python train.py --model="masked image model" --image_size=64 --crop_scale_min=1 --num_experts=4 --residual_init="zero_last" --optimizer="adamw" --lr_schedule="cosine"
Rows from block 8 of a small masked image model, named by matrix and row number. Rows with one number belong to one neuron. Each number is 128 + 32 x the weight over its row's rms, rounded and kept within 0 to 255. All counts start at 0. Numbers have three digits each.
Before each neuron's rows are labels from the 100 images, of 14976, where the neuron reaches its highest value: "top examples" is what is common among them. Only what is clearly more common there than usual is listed. The data: larger renderings of crowded toy scenes.
# fc1: MLP up (model.blocks.8.mlp.fc1.weight, 768x192), inputs 0-63
# fc2: MLP down (model.blocks.8.mlp.fc2.weight, 192x768, transposed), outputs 0-63

top examples: count: six
fc1.469:160139099180111204166089098109131144111117151155128142184146027128145115084180074163140128176065128101104147145168143129121074121130099109103079170140152131135121118108186094170128127110135110
fc2.469:137129204142150150142168125125128132118090111147142107131146119117126092071141172114134154132115123126116164130142111078233155117188169152132142072136100136146098177224098108083123123152131143

top examples: red object; its colour: red
fc1.267:084109179168136073122106129143127127132140102106087072152097102125120099090121116109150102127211124099138085184198176168131094133140171106101130173113123162131074230161170076121106126130138141
fc2.267:222150140114121187116116078169141109118099047095112138136137108115125106173137157145211155129096167131168181132118106206094060116121120174143139113130129110154237153150157144087074116141117109

top examples: umbrella
fc1.628:130115145104153090138168136066110125100083085162154136116165132120113109086088144124077124111150137125133167099116190209174137131191158065153093165115120166144108163167168117170153089129040170
fc2.628:036145133163104152157115132106131156124135093186145133183134154118142093074146202127065150096131117127139099089125152045197116134096119138121095165118131110155104114087140144075146133146120175

top examples: its colour: red
fc1.19:139164110132127128086167134099124132135145180112087158142098091126121062123113146120147136138125115111066175152092161198136128122137071182146096180135106153130070064068110093170136119148125124
fc2.19:092133060112090088153146110147104131141108052163133135144146164119103120069168115134114164175137117130132117115140122182142138138255128104115115116127110157117134119065162136188079114148096159

top examples: its colour: yellow; its colour: orange
fc1.759:072134135112142094115101088109136088136163153147107151123116096128068130176120151088097192134109142112096148152186170173189166129165171088146149127103062103113155118148142088085133124110133120
fc2.759:092132116119132105111154138181134130151118082122114130177114114108155122083125078139098168082145148124161050109115122148182212149109167100149126195158086169137149069090082142188169096116101137

top examples: its colour: red
fc1.700:119222193079126158154102149140112118132147183147121099126139040154104114147160120128111076093125171108137095089148153157199199148106167110113125107165107153141158151106135133157120104107141147
fc2.700:164123133149199138128116159152149107130059161034132109108116135124104135227132099168202074080107133123159204101116120159135147125161148109111170192145112213144173149091123125074132133106130146

top examples: its colour: orange
fc1.442:159089190159094143137107166128127136122130124177105112193112099129109126123058183104089118118150133146174122165131162166181141124190107132100057094103074171140157146177168150143053128132155154
fc2.442:151129160150096112133127154035146153138135137153113149163130128123131080066119180108093178072091139135155056063191109037176103113121108186132128129164088088149157092127141133124126117134113140

top examples: blue object
fc1.693:152194136104116159111109151101110149118150101104145089119094117128133114133162119187192138140115141151104083132142082099132116119053145040113129025130119231132157125087167158103129146181128124
fc2.693:105140090148062134159103142121092144135113163138111143143102133141144120153129086117129107126101104144132139119156139045161061125097096177112107145137124117116105164141120110158085119128126097

top examples: its colour: white
fc1.624:111173177139111137140089150128109099112156078165101118154095124145085126177107154090152093150159131126132114059072132147188135150123124128072088109144125143152196079107093149141141110107153153
fc2.624:103092122206203039141126122109118146124165056196102089028127095111130180108146125123141085131130125134111152094122110184137059140108156217113106147141140115136169138147125124176198117082139091

top examples: mushroom
fc1.694:119170132079102141099085150191105151117171100130106108100148142119097093167185067088109101145101132107091111161149133084204082126141168059189144149118095169123146121200100106116114127050133076
fc2.694:094108178138147188101103137136120092131054213106116116123135120117119127199105067127144089178092090096083110137153100115095113119137137162138121215143173148144188098174096120159112128125123130

top examples: count: five
fc1.272:051154078142116112151130097121138109122193116166096158150096090143072063163157110131120188131136067134074105084178178079191169172136154131101121136130086119152137084070116144092138138094079075
fc2.272:119166073148142084139143156104147140126117105166104095189082132119131166109139121177112129180104098125124099114116137146137113155239137078130110143118097148150186120160081118198144127112134113

top examples: yellow object; its colour: yellow
fc1.187:130104153090145132101095144132137130112147180122086119146094077116097089148052142119097141146095114094129131103134085121121200123134079128104138111117111115137096128101193153158093133161194176
fc2.187:052124193157122098120162141055144117118135159166149108161100115121161119072130139132154159109162078115158112090161091102159086128090089123145120175108057123137135061135090138192129122158089136

top examples: blue object; its colour: blue
fc1.556:141148151107121151104101140141119119133145091114105095124099105137111094131111046116151132147144098096096161140127098125183115130048118112079125152125138185128106172125127102114036136150114160
fc2.556:110124198092097062137131112051100153128027093092092151096113105116103125125140148120162165151129088154137155089127104157089032124130122174140134107134170113132174168145169114146088101134112071

top examples: orange object; its colour: orange
fc1.180:118118148146100112133140150119141122132138169124119114156117134126119119101117115141089078090139112115164133113120210205154161134246122107125131124113078120132144130116176155145179112122127124
fc2.180:148114041093165116116102137131151094124142083078151128171095144137155141166111027149193105132104164120174214115065136135102208134087131055124126177126076151133099106093069133158180132129114141

top examples: its colour: teal
fc1.356:167143102112079140094134080120129156121078196136191115156126114127098109153081126164165129148202181071137120208140096156162053127094133130149105099113109165135163099107165118172150128066075164
fc2.356:255111199091154174100153117092107114122134188093107124124151103114144128131117105170189148159123112132158131150160175120149215116180133107141171186131098104165125120184143113125127137133131096

top examples: white object; its colour: white
fc1.458:140137182115101140122075132154121120116187130119117076104175177112097150126099110064109110119179143162138082134166111137184080129125104097096050069126106143141181106187040129111125123136141120
fc2.458:065131065218151151150135202185137125117106120118141103108120148123141125118175151116173101100152132129121215100135103172223078108137127197115117104142139111150074068176121131133110146135112138

top examples: its colour: black
fc1.562:120069087094111150060109189163136109187107201115136132152166167143161135186100099137122145132160118136172128153123094114134154097134125154148065126138133127105124152100142199163216144127126122
fc2.562:117102110142120159138074120128125129111131109126056119128015123119144238119113120126120124121129109141129129121108136134120132138114116143117117110117160152131122148113121133106143117125103044

top examples: white object; its colour: white
fc1.136:137148130130196130140145109111118120129074102173161138143092103121113155165113149119083082098239085172082102136097144181157092151160200152100094174115137168151093169113156093193167113129111155
fc2.136:209134067132227091117159131174120143136179161192097125148142145108118137104130121137159159114111081112117114125137156183088162122132117189132152096137121173128148133210186132043065129135139138

top examples: black object; its colour: black; house
fc1.343:119137098168091169103140184154131144143107180100085131114142136137116140157122125116163149167118119110133141106134073135210143118177073187128106150105091081129151110103183138130132126141181126
fc2.343:059104126109093058144098142092131114137072100135111133128088113145117174078133093111115126105134100142144127103158139050092200121166131103106125099141049173128076157129131130117104128131114094

top examples: its colour: yellow
fc1.437:138097135104060163160059132139117116114052150123098120181080088126115133087091119155150140100092128107202132114165155114168098147177132101143174055122125170155062090142201207149126120141148139
fc2.437:178137160078211090114168110124144112118155133127139118145131084123105116170133114124198086133132106128123090121096138149171176132086152165120140144089138080173190054148118085130141148138145122

top examples: black object; its colour: black; barrel
fc1.129:183064148203118111135137133172123127124142157142130129142163107128117122192104114171155086182086171112128122092106102084147146134169109142112066187133123084141162075108203143083164138127129149
fc2.129:079127172171169098164139150074135115115186094137109149160106131129124160105116105119078143141126126158166135109159160100136137151125109173097152096116016141161077187104104148095133137136146108

top examples: teal object; its colour: teal
fc1.36:120157164115121102122124152112119137128178127132107122100095192120094085132065156092136046138117139112090164095125085181195147139135152167070127110120106192149222127136030122174113127158160165
fc2.36:037137175170124081141133173226138115124106076133150128144131146144126122077164072072121093149041155131130187170118094136126118135117130169114109115144117106134255127112154153149140131122150112

top examples: its colour: black
fc1.403:096151092057056113102169203192136135121084197114158131188094116129117102129131103181175117156071116102164093123091105176152159140151114128130105106112134129130141138128124120162128126130123175
fc2.403:095130130085004128144120110080132116144128154175122152146097101149116156120136068144139066131146159170139121089140132034066196147093138131123115097139063095102157143153102117130140124113126104

top examples: its colour: red
fc1.711:133115113072177093107072108177120132132170079130145146127109095147091094168113168087072099167188105127109087141129114118176129159101170134114111132118085140156162167143104075087110118084120178
fc2.711:115151034143063086132106171108127152137129124103120119039116131129125161146171160116158114065100112144140167087107105172137135166061141107121140086149130122107163175048080145186204107148120097

top examples: its colour: white
fc1.720:116150152125214204158125148130107174138138111156126115102092157137131122141113130053056124112175158086115097129121093180146167120181085116111166195126098126127112122083136117146074102122100175
fc2.720:161115116114163123122088141131104111121080133124129086038067167119153176131105092196120145143129134091131177128090123142149136111227112091143138084124162123127081157139103126153135107103086128

top examples: yellow object; light from behind the camera; its colour: yellow
fc1.743:166170150087169150111133139123126126115168119130140119104102214148129114127125131176093132144155111117145161098086121082145124129122105081126181150118131187127149114081122079142129135194177156
fc2.743:181152143162165125136152146152086135105152153145118118058144153139115122187076073119141176168145146108117134061086109106137024104124082140136127081131150046100184119135113113113147118134140107

top examples: red object; its colour: red
fc1.620:076122132126106081100096099084114140120140119195078121058122136118097130075059157106119135176192121120076079117086166097214129128152151099158134154116086174144169162104103081054152109096144123
fc2.620:133146075156153014114129126155136129124101157147125083081137125110104135067114157132127139105082115112193134164084123183185152121127174082143159080145157093155165163127133124153156133139138146

top examples: light from behind the camera
fc1.499:118140100150116153176139135130131117122144153128146091097075110128130085110069077105059110118162121118110109220148156117165118123209199110143170172119122132130107201184098121148139116091068154
fc2.499:221113084130155116110116066125131108108127127052145129063142121116139119131115083091178111157149168127144193118131112110083123092018160107134133081129127142123207134227148123159145140147127145

top examples: light from behind the scene
fc1.518:108172162149192162177155072079127105139145154162160130097085062106138106073125155121139142160101136099081132122078106182126173119159129117109119181121115111119134107082110175103132104139080149
fc2.518:112139128072180189115096148139108132139115076151141080110102170122105160033151108135114154120142128092147138148108119129105125100240150067141153143127085148104082112177130116162120115104080152

top examples: light from the left
fc1.613:083157083122067175105110116124130169168153157165102109123147146130129117109131101094170094157147060118143103122137122117148170153148090121131093106099091057121133142160116110120134142080153118
fc2.613:134113108155065117137077102135123119130143141131070115108029131137131218111120148141096086116132106138139121119113148119142176138096128105120130134135105114132086142119129138114148119119110063

top examples: count: two
fc1.242:122119154106136081091143114108133164167099061119121155100116107197122100083121163115149180138169190131142137095178153101118145133122122097121165124146075144119071134131127100109113150114138132
fc2.242:124121127165143147151096126150134130100121171118046145123027103129130228121125129119143138119149123164127123130151126098148136141142110110093111150121112093143133119106124139118142132157118014

top examples: yellow object; its colour: yellow; mushroom
fc1.148:127074148068167108172145090082129114123111165155130143193176084133114113159106133117098142167115148161149134136145155108177110130162115097118153086138127144137151092171209111192106114160133137
fc2.148:177160115190092083138129147113134119139170170160116126126129119119152095132120143134115088105151119130166137116161126027204125109059109207150147114116125119136159000136127108112166122141132137

top examples: count: six
fc1.71:145145045202119097116118154148131143127106248124127157178144135134128160129113059140094150142138112124057189147141117140168140117122153173113032124123106128131088135140084098182080113159125155
fc2.71:133114150125088145116088171111121132145125110101102143170110112137148164098127097133115084140160149137116117184105186174114090127206079145119126186161067167123142142188167156157082110099103095

top examples: light from behind the camera; its colour: purple
fc1.724:129155189114096128132134120131129118118109105143110151127132110139120124071149109131117135162153087160110077181089090131175119134108159037098098114126141213136187114105141143135116140160142105
fc2.724:050101157158128212125117116166134114127190129087161134143113142122102128161120123102167086102070109097119180182168136040184155112118113059117150111136166109090011156132149142172135137121118124

top examples: white object
fc1.147:110125138096172079114121120103127157121162065115104130090051185124119082080085141076104110116180126140077115127088135113119105130150215098072160222133156126124128151122106099096150123132120124
fc2.147:129125203081230104111123132146119138120116154090150120108134131105114123132128073134150102148130143114131148149140163118031159158158145060136130135106183081108137228189142114118139128120127161

top examples: count: two
fc1.155:138169154099142094111099138171109161143149059153102145072124083182135118084141183092138155132158129118123184103147152113122118127122136133130098092171067134158128157136103154156058119143164149
fc2.155:097120130161120107162098143176118127099105170146077131138036129128117213115130133099150147113155142155122125128116138122144095127122111100087120138122035131129078106107127133158092129132104055

top examples: yellow object
fc1.764:125137119118135155116080144133125142137159181196109106194131073116109091149121090154126120168150150071134121182156094151192120128183085171132171149132091102134083044128125081169053117132181148
fc2.764:191156118108104128115102142123152133138159153133081125150103113139148145134069127087123107099089131105173200148166119126183080120159143151139137114144146192164079147194087122088102115119143096

top examples: white object; its colour: white
fc1.291:124171176086132185150097078164105111105085107106087142161186106116125088175154178129088107118095161134092119152182121095172107130091144137107094057131130159130147142214149137179160115152123099
fc2.291:023118149184158142122101114092103106151170141136136094137129119123164108131127105165152110160179088115174095110136127122144159146036172174149116143108144149152210040119106100103184113118136117

top examples: red object; its colour: red
fc1.487:088136110130109089152095122136114162113164139137134054104131085128116140149114125157107143165158113105135072115058117138180187124133100161123123135125134136126176137119083146156157105108094136
fc2.487:112087141120074180159125106157066121122114138129149118121101149123112127179125031066057090113125137149119106084161114083149167156047181149107101114117088152097117158148098102111115123128142142

top examples: light from behind the scene; count: six
fc1.760:148111125162116089128178097128120101120132122112121182115081099123064148131162054171183134174117124135160168127077121174210171137118138080159122143139126091113133107134087107106179120109143157
fc2.760:125150047132078137144121155101143135132074060070105095077127124118143142129120154124079127162155079128120143120089136119096145158149152154129118141116136104152126236096107131061202133162143127

top examples: its colour: red
fc1.530:142168102130136179127142126109133138089095119133133150114093150135110087142136130077184166191088092109138178145111137182144116155134111195135130150131040140151079078054106135161068107131089133
fc2.530:123131094115156119139125085129152162089183043086097159102143112096140126139130150180082150112154113142165133113104238125137158102229086089118116242118130169103083105159169159140130118111089129

top examples: red object; its colour: red
fc1.386:145108083144135086104109112157110146125100147166134078108138106115123126144081114169103135090101158127137090112157091057207124121110142121124111115137145170130084120165180111183162116106147115
fc2.386:114148150158199130145095139146105139105097123097102125119077139126113158177156082138090065134119122121103082094117132147161093127110140068115152141093100125106092087126075103143131132144138101

top examples: its colour: red
fc1.165:102051124114148081118122076141138091119157091130147147142107146133098160041099130138129170124164094138137066133204165134166175127202126106125128115118080143139094151162078075063175099117126098
fc2.165:156148030189119068122177176184140101128078161113118163097147098123148114116109196073125165096139140132170171141129151127245077135114107151126135121164138101175152159102113153110159139165158116

top examples: light from behind the scene; count: six
fc1.285:119152117143099087163122092113130141124135156141135140155113066122115108143100092139111153140095115110122154119111105207146199135158112124127118147109083114126169118102091147092113139144162106
fc2.285:108143065097089171127110101136110123148127246130142139113104136144136127104148155160152137123146137140159038186159124152166064154152093097114118165153069152135080092128117145136082138111120129

top examples: white object
fc1.292:186138084186169119136187111145131081136109131141145132153179110136089095139172090159137130143128135118085150082056136103193124143148108153135109120142159133138149065102110100152193119143060172
fc2.292:183134083177141145151137179146118125128169084166085084121116111110125147098137124195113182131150136123169192155157131120139143161171168197124143114121097118127217143077116103139161111145134081

top examples: red object; light from behind the camera; count: six; its colour: red
fc1.15:087125148164122117133150190113130125127132123075114124118126100127118092095072111108135155103154139067159142123089196182167147142200137112103137206115118154132123205147101084206113117126091158
fc2.15:178143081092106136147133076164115125131095113150137133127135150141099113177149095090202149112115201138152167094102099177049114110129146117135175119163102088099224076102114134092142116127137131

top examples: its colour: white
fc1.250:147155115163192145101130127157154116151155073120116101153115143125129079100154135101125180104173126066128174155164110148157166131105151051087153163141115152128123070174109118148125103155114147
fc2.250:135140195104184126143094104204117121123153178118106119080073149143112210182132140110119138140111102129096171151118150167134119125083126080119143130126199173115167151105142116178125130102124074

top examples: teal object; light from behind the camera; its colour: teal
fc1.30:069149212075145132177123119112125123120141117140145095110127179135103124146164150039103125137157141153170091086119084142187136125144147141128125145146128182156217113066122111156113119142136143
fc2.30:155116165139187136107151132104122136132132101129087131147116117102125118131080093189079093153148100086134122111134177061155116130115044126153106105108186134154077104138156132125139134136135097

top examples: umbrella
fc1.510:102142114148186145160133156149110119103138103162131109112120099138091069190141177133129062158209142175097117122137081093186145125091171146091153124137113145141130163142133115154107113085108123
fc2.510:067092091152140137137144154126140167130227048202105129136112123136125149139116176098124200128118090130102054093167124178172152130108142099117099149139111204114146079120109113111144129131118094

top examples: green object; its colour: green
fc1.642:123173129111125166127153126133131128128150146146135119089099167126098131156175179111102097128114111165133114075085102100160105118129077140081143088133105126130185120076106096152140113138114154
fc2.642:175120152114163189138176177106106122140120178182083123148134127122143101097079085166072104160147102116147083035108111051057115112135064167142101076145098118142154132133135126111124119145135098

top examples: umbrella
fc1.55:119146159095208196147100157130100164112137141175118120149113155122113100164150145110064068097146163117077122099153109118139078159116117173108134057130089167130135118154145092179173090130132168
fc2.55:033127152123136150122154108169137122126141135101147153157166116120132070119117159129190155172187131133147109161140124176116139131145137107131121164121103181130203042165129103096153130124145156

top examples: its colour: orange; its colour: red
fc1.366:134183131096104140096096155152131145130109124094110110161153125115122126164097124155090117120122080133142152057119173145217126121127113122116177119119085229130126096124111117159109139109132090
fc2.366:114142124075126132142057154100138170136036085107084108162070157138133156122130066123090153162127065115166130102126146108110139115221168070129121138109079114108118164174079114120125102120108095

top examples: its colour: green
fc1.89:170114089218118160136121115096125116116072140130201091233191081142124165145172134152139164135120130112133163168129090151218088126156122121205073136114131113127132119082122135177086117144085136
fc2.89:202119142098163051130106084121093110144097159146081136050113131119181127075096141098099188095124115140141197130140122158182048134146107185138139103144124099174123166147144156089125109111128123

top examples: its colour: red
fc1.572:101134147062119088099161128181126101130162068105187112122121153139149155066115146091167121138148113112137056117130094134169088123133149111158106113126091160133120160133156136131133123156116125
fc2.572:065163100143108062122135176116167096136133113109139132068118116157152120119112178089114123138117095127148160130172087118185096113116124129131134066160124144184114086108080132127131116181135101

top examples: green object; light from behind the camera
fc1.725:160120182110145119084140140105124135131121165144078110165071143127133077127149146136138149171190131169119126049150126158142115124145132139110103034121116147127088026079153134115098115126125178
fc2.725:136099025182150076137118190020140121136166162130131061125143140126159130115120142104195105184182106136124039141121125148142189106218129122112126199144117100148183075148127106104085137157141158

top examples: its colour: teal
fc1.758:175144128126140197123132131144123107129151169138150132085114102124116118181132081158068114151096120095092122195124103155160108123168093094144098140128130185136083063072144148135119128187147173
fc2.758:085121101170215157153137148111118138091174152078138121113109140131145105128094158056175071135111173133146191176170125111155048109120112078101127075126152117122163141172121123054093139150128128

top examples: yellow object; its colour: yellow
fc1.379:110146144099172079181128137180122096117102149175079147099097090137057136170098147149088075116165119124116101114185193153212157143142181129133147147126079166153151223185105099170174113097103127
fc2.379:160137053102152188112151108159123075118180079115136136158152128117152093132102077172184093127141177137131137200066149209170159112174110158119126183128083184138114145119142130154077137145130151

top examples: its colour: teal
fc1.478:138149196118111101130108169161134130112156088174113077176148146132123090100097125076163141104164130184154148148171086117170134094054151151108080089111128106137147089102116059141088098080144196
fc2.478:125124149095121066105140079102154129137141145112101158205135078123178130157105122097103130127109117144136130129182194095081111155205093088127108141151186119174174067149110126134156139137125111

top examples: umbrella
fc1.276:121146160127152157148174181128131085118134085156175174070144174134109153157132085105077086121135171129140149097085141093120145123086119104101106156130121155155149169090088103148105109187051175
fc2.276:135148110180108117138197161183122104125188073147164125101176164149121066113140214070166147115127149117130051177112150201122201107176116122129136148139074185146151120177165132104098132136144171

top examples: house; its colour: black
fc1.446:112153084123139150150150160168127148131149167117088125113099140137119155177071180148107102135114162118115151116172073203146121141109144121116157148107131149122188124123142066149079110134142161
fc2.446:020119138154090116164119112120081121128125146130148148106111167134109134131106117154124098082147105138092080096106153124123194152158145119100146121119046119122083120141144125129122113130141116

top examples: yellow object; mushroom; its colour: yellow
fc1.181:166169144072133133121131112136119106126190141108114133115162142133117108162127093108065154131149163062127111122215129111181108123063160140159055154113111193125208132173103107203147113133132155
fc2.181:083130188091131234133106184102137128128103163182140108117131130141135096111131171125171183122120120125160117094107156097156200126102125173132122150138103101175237118141139130079166144135116161

top examples: light from behind the camera; its colour: white
fc1.57:096162148102107112133075101071126143133122043099073121109128094135117076034142068131136133111150166114158183028158180148149179127119181075132158088130146153132116147137169132145124125149132091
fc2.57:138120133155105069101149175246123111106131070123171122117148104127118122226130047181142117169064136120151124178126111080124188116170131195138150173119155122124054145142140118139126126144134102

top examples: white object; its colour: white
fc1.175:098106175130131171138094088128116134126227116166086124150118185122091084146159158132140110089100077175108126112122147101181098137137119157120056136120101145126164108068081152177149108137139159
fc2.175:046104139157200221132096225125130165131146010163123137156124103121146138117157134066176153118134105154156163119065097144098116129154151091115106191131112132174135188177119111111123128147116116

top examples: its colour: white
fc1.116:153126088150132174091116111047129124133131065128077084115142108121133080133146091173148061114162131112182169108123151206213052124138122136144172115142133127147121102128135104167126123121097123
fc2.116:106120166102136169124140145175150154116096085108136114129106129104125129182127096083093134117132087106137145078136120154145158115228145082136117179087168180144155149105107100165095138125128093

top examples: count: six
fc1.351:136056142221139187133157151169136127105151141133154157157139176122122124085106156152132121154152120116112106177081119114156110118160160070147074147109161141133119155081112131172160128195194188
fc2.351:126105187114123136131140089084141155129156039067124142130151162113131120188124118041151065092145160115153155137129182099175179147069085033122137148137141116117000125101162146135180140096136130

top examples: light from behind the scene
fc1.705:117134159105141007133103142195130194100140111165078113165063111127101105085083141154193197142133079138105066137100143098163167145113092147116168137113120145109075133095151130076155114095145147
fc2.705:164141156035108130097113115101147128145076194143133104065160085128155112157125139124094116134110129130161168170081085136098128122129141127135138132153142094151089163139124121113184139131130138

top examples: light from the right; its colour: green
fc1.138:146096159067189130116101103121131144133162032123115149123129196132141126138109116071161114150147145149111118103089117162127160130115110134155165079110090119122110122129112118110151129165162137
fc2.138:154146184080131094115144120171143115123124172116138134044122121128131125134085133153108138188095067132033161120194114093119117159104154255132133093123140175136144107175116118189215117130160109

top examples: blue object
fc1.87:129107139165026134084107121156118122115027152085151142142182097126113154189134139150226141138170118120116088111091106133161108126177148104145110083110131171136141107181121133158083128156067099
fc2.87:102090158110117255130141127086114135134135198122116151124142098113106114149147137139130173098143101128117040132177146036065208114141177136112115186138140133090034146137175138059059135156116115

top examples: yellow object; its colour: yellow
fc1.407:145107143121137164111139141166107114124191158126157109119093170144126084166114131116072074059123130134119135150121162095191116128066141127106098168116116146150175122047083085120097108157132161
fc2.407:128118133095118129132114103106108127157130064188098145033127133128143132139108218119167241058077128129155060122133071179126104156194119108143140081145125082165139192137170143162079114136132143

top examples: blue object; its colour: blue
fc1.517:152118184174105078173136083128121094114137093083124157081181088118127118082093126120155135130165121155141164165135124135200171134133155161130115094127123184140206125166124153132100150145096153
fc2.517:090099196113076081140164157158128138115116096136167105183165143118122080164135056126092114127098130110159148107044167140127182125158125177123103140138096162116200140060125124122074115135140133

top examples: white object; its colour: white
fc1.50:104166196099152153175131117076125132122147117135154107093128167130111126139095115083072110146157135139145092114086117126198134129124165078127115196144131191143203099050106120171129110160123155
fc2.50:091174143176174139117130096165123134156129092137111095114110172125145109120090178163085123113105134079116150099145149122197096113150039107179116114128165147146076060166131177166166124124124166

top examples: black object; its colour: black
fc1.140:112114066132089111127093178138134133123045255139123111101153122123113118122096120172118119077223130162167114119169075174173170138140197114119100140116136160126200113154124070149133121150145127
fc2.140:109132065133075178145093116095143142120103231101079133162054120130116205096126104138175117149090100149124126125110134107123165139153121098103129127117091137122113103167109124111161134125124060

top examples: light from behind the camera
fc1.717:117125171131110111155138141082138121127156086154094112125115116134108087150112119138086119087152106093137194127125213178200174154228188093128144203155129181137137145182152150151104119135109126
fc2.717:145134183067189105081098104098149114143095142075141095142104116113125162165104087184163124138112104115139146093106115119098201112096152132154159198115151137143117087145096117184215134143106121

top examples: teal object
fc1.179:094145133111110068123095161106127185124138073172114074199112093140116107113126154138179101164106147127114170108107064130162141120107108165097155082137099135135106122129129140098171121121167149
fc2.179:106108119155131074129116178111109120130088053081090147167093134136148129081123140161051147128094160112172138163137065005142095123179128050104112148133125132167183197061163117093085124119127098

top examples: light from behind the camera
fc1.161:101161196124136091141187137121128140127067116119158122057135146139119139042180135117078111120150140176116123128148189127136139133114164081104112122116138146135124217125146132157159119158120166
fc2.161:218134137138162192121159161184103098149089107162132103143160130147122083182079063154121042135175103098151109092004129130148101087106088143144121046147113104150154130150144095130123112135114119

top examples: light from the left
fc1.709:181129151121142219096155132081122143114145097154160122116166148124117109122100134076165146154132119124118194118108113141225124115168097156138119122115085195133077051086095107145152131144127150
fc2.709:177173080132207088118140114112145121152057053135086163120157141115116156083127110077103111151105067127142123077093159195170115146093092198119173128135119049136139123126177148158242131138120114